A small self-supervised image encoder, trained from scratch.
Training: adamw at rate 0.0017, 18800 steps.
Rows from block 10 of a small self-supervised image encoder, named by matrix and row number. Rows with one number belong to one channel. Each number is 128 + 32 x the weight over its row's rms, rounded and kept within 0 to 255. All counts start at 0. Numbers have three digits each. After the name is the row's rms in percent of the matrix's.
After each channel's rows are labels from the 100 images, of 14848, where the channel reaches its highest value: "responds to" is what is common among them; "colour at peak" is the nearest of a few named colours to the mean colour under the peak. Only what is clearly more common there than usual is listed. The data: streak pictures of flow and ridge fields. In brackets: how many of the 100.
# c3: 3x3 conv (model.blocks.10.c3.weight, 256x256x3x3, each kernel summed), inputs 0-127
# c1: pointwise conv (model.blocks.10.c1.weight, 256x256x1x1), inputs 0-127

c3.25 098:102145082129096091122119132141119146126150088116117174116163108111111107071153074146163091141174225083108119134078106152087048022107086196111136174161108118117095103101123123129159184135096169180112144100151089134116127110145074100193094097080075125141114111115147052082198168108101122147100132200134073148152090154150166153128099113117094103089169115135132087124145158108097158178113
c1.25 098:035152123117108104117135107174078138128125061133151195122149163119181094098094132139118120169112188134143141153090153141054056064133121140142124122143123054155156117098155144119159165104104113211112128122184168144138096099106136090188133061110139165062156178121161098128195122058158115172120079119167159111113141087118161107104052079132049135104158151103132109114091107147115148190128
responds to: fine streaks (84); source (51)
colour at peak: black (71)

c3.43 098:141122090149104096081133123118128092170097131148079139140080163156148125102150063125147095097138183085110197120135068126084080091151090081176103114110139109109135107118090137069129169090056113110116090139109146106193141131130096125141091142102105110124165103150084086132206154182115112122137137091116129102101106140097081137142120170130159109113113125128072151131136085172111085158163
c1.43 100:141144077131119126150150116167131156180081158098146135113142082136140068085135073117095169163130168093154131127127083105106101098138127129175101137143139122142032115125142134145083152182055159128094105110129137118135101161107123114123154102110071143134173128181172131101144145124106211192089133177135123085070063154138083103124165147142168140162095164124130147139077101161120091110091
responds to: source (41)
colour at peak: black (30)

c3.153 105:100110154122138108143092072165092056093178081150164125103126157144115135087126154060080102145175175120148142096146139088110083071120120150131125078091119103105190075080105149090150154095127137134051090061125110158046087157166110116148154048126135107088103114142074108137131150113089163155168042122094141154080128167085160128090092094067105087077084131142108108113114087100157120142168
c1.153 098:119169070127137058110097120107083150080119103086143134079110131099130154070113072156200134109137194164096108082122120113135132081162117074139124129099134101141132111120097122123086097109158091106157044043090064117122090190065123108125127126110128084099124138169125146166126141108100100120056101162160139163143049110149098082087144102072099133115126181120135125094058144117123096136148
responds to: high contrast (94); fine streaks (78); source (33)
colour at peak: black (91)

c3.141 101:148125123115165140140085187185117119113093115113118077115137136104132161186149108136096122097158100130105110083124101158092067080115137156146144121118089134127123144090128244131131155170121120171094138063149082134048080128121145136146170117085110088154120135109133105181079163132071132079100078102126120108127124109098095094081138134080150173125181109147149106159094102136064143105064
c1.141 099:155108143106110177142089157190162134182157144135138087127165189084110065154180217119090116123144129117139154126152144144104085113119145130121151120096146160153171127153129154155132133200133191123138143113159136166087110147150181121146101168117146079119117129086137146158137145108096137055143164136117148095109172086144135228146197131099085109106138176147131120149179134120189111148175
responds to: high contrast (100); fine streaks (96); turbulent (28)
colour at peak: black (98)

c3.94 109:105076170096182143115122107162170087115159073113133122118123169111155145121144164112101130116134116120140095025134174063129097074114138136164135122093100095124158135128120139108150186125098133129090154093139150124053088131133117067115114105123157129135120149129052160181129114102092113124118131122049139172149133093095159118051105085074109101113141146147089062088103109110150092170175
c1.94 100:143150100098130119121061102118083143096140108107164187083131146145105126127119110124080145124122170094155087097107123094150099109159192169160133104088162105111132119116126161139097133109159104155096131118089116121086123114043131100165168165142099146148147144151065111138116085096061098162109156127076134120161112144163099110051140166059136144133110160149163087100080076143116103112155
responds to: fine streaks (92); high contrast (79); source (28)
colour at peak: black (99)

c3.162 088:143124102160132104164142125114172088188084085125091105135099071112105127110154122106167107126141098093098126102146101169080116120126114118143148128114114168143151161123089143133117115084094102100136062125100161178081132072131180086118137112108115074171131138114115174140093151140088120166086102188140147187160121120037150114174126082111148131150143113114106075127150047075085176123116
c1.162 102:196143097174159131115131102098197171222077126214093107150131130162073189190147075049161128137175103113169166114130157167112132102125115177139166154237177203123107114212130131140126132136130173163112112167110129140145088066131149083146147140099135101089097131086129116098166162112138147132093123169077112139170104156092169153162100141112122056143131123144118160134128152129139125155115
responds to: high contrast (89); loop (61)
colour at peak: black (35)

c3.57 132:143113134107155145153037142148153116121179137164160150164163132133140098206132142108108132171145133152135077173120097129143160121130107112136151107107165112086129120118161193091158176146170145182082117085166113129000069135137110065142147140122108079144162166166150164147138173113041124181175104102172143120131132136059120125071104141042146116133134154142126033134131097115113160143175
c1.57 101:173105145043109091133084126109110093089129119108127087103143106077130096137102154106108130106086073142088037125129123094134136119146069048151090120095085119138189102103163067063123129162144095097102189078139131135055114107137119074101097139131135058106099077132147162127112104157111068147147111098116095113128152109125144114099153097030088103096130105132101072059117113069124139131155
responds to: high contrast (100); fine streaks (89)
colour at peak: black (54)

c3.191 119:167136100088135045125088089142134137080157124146117152051147133088120126073147111153162166133125140092060073100111102099161118101126127116088095063137173130133096151109085162176116131158092133121159099111118120105095133090112147058162093109157079063136173117131134134092091148094057118108140138150159091109121091134065089107099155171092094146138117152106136121150096083085124119124109
c1.191 104:132170112179066148162131072091094111131126143135084155123125145087128142108153075108123133130110130115088092115056067161171114148133113108091127138124178137132102107119133149137126140173088167118129064088085046113082118118068159151130094131126092109149186132068130137110142135077072126143110138140151118165119107150059050164092138161107153165137135145130100140183090150121085112094099
responds to: high contrast (94); source (44); saddle (30); field: turbulent (25)
colour at peak: black (64)

c3.85 113:143164086121145130100155083127072080161100165125081142149115135152155183127131057101119142125128150078133125126118034120125096099143098095138183149115138153105108084151097142137140153155066110166105088090123090085150133147064131133167152111130083116127180129107109146080141126137112150187137110118116102137099104129097070104157089208124155118062043142093069112152082107147122084077120
c1.85 098:096115133103102120140138132143144131100106130147123109111146117136174125120109141102106109165159117127114142125120112121146099135111096131166097149142153122136158125120099092122145087088117160074123205103150210110161147169157134153097103103110144114130083086090120077084100132143128100126138211117150146138108149125095111202142090127132162061063110104130049159098146071117181116165162
responds to: fine streaks (90); source (33)
colour at peak: black (84)

c3.4 123:141139140074168121146101104166104080100164129157134117164120152151162149113142174085083131175136120146125097074139148088121155144161145140171143106084165127099136143158108152142146172147128103108082113093156157174007102134119136054106127102114152138107158150142085161149117131104034177161167104131075130159113140113053134123036142106010147097134136138138129120100150066108105088123143
c1.4 106:165141040144121112088113104149134085124121158085141130114150159112105143115132145102134140063122124112098118051136101155152127135119133117094142123097087124116121117121092156149067115087119092123100102096093109151023132057080095084109119144142080062106146105101099115148129114106041127126127126155111127070119160140043133097068145111093120128121139150115129163104127066080102071070123
responds to: high contrast (100); turbulent (49)
colour at peak: black (41)

c3.3 090:122137157048146132084122047176164130115099118133116186103136182175152139155123116106125077134145188105174106172202165126107183098133095079118129089127156143080111087123151121116124084130145147143054105128142157139080098142132133141084106093078157108046120154119192105139164148126137121119126128070169175088083181146096129181170093168148069087103115130177037158110190112151111154118132
c1.3 096:121196104092137158106125076112114133117114100144103173075130094119160179115159094147091158104102175093079117134112121115158112102186121139092157121150161065139066099223155102130106109098088114134057111164141145114148124108093100091165108119088100137141196156131115130097210180100145156164143094128164157130135144126117153140128070167113094166079098122148077105094107116171098074162114
responds to: source (81)
colour at peak: black (35)

c3.183 098:151176114177080112123140168173127120169101085127135103107082076111098123128171114108114099069103042123078140122114098143131142151175072069063133119146122188122165114115125169091154148161161111164108130120149105143104122112119101133149148097134089153128133145118162167071094169091124058106157100057132155110029146133084113200107118100114086132132078115123122123156098089140120146130080
c1.183 103:170154080186090101158162143114128161117107098117087173158093134097143112087170085210143133064145102112069161132130060213210125159151119115117131153161142149115094147091133120127061172155102108125186144162099114127119212126133093095112123109145128115135120144095131103092165140143142139127119073119129111092087134148087088159103116147106115124149144135103111097129110173128184076122065
responds to: source (100)
colour at peak: black (38)

c3.226 089:110159087108117118129102070114131115132149124064064103115146111115119107105166098085134148106169153107193117130081096155188124188086116103082221146102165136156077120116087123156108162125104183146073125113097094137104136103125198071119162121185106127149191149129116139092127103082067174181119160152159124127128120159117106072099092249074126158088133151153152060098132124146101092136163
c1.226 103:144131109107104101118137112132125102130085121133122172122077089145163145116138124062160130151142153148187176067123102137112144185072135163117176105079127145122089134119167192155177137099111114168129066152130085094093098088089126140115169170138085093164142165148120117074141096156134126147116098108121091113151129071108092125164089150148129118148184094104130100164158087111094121120133
responds to: high contrast (88)
colour at peak: black (46)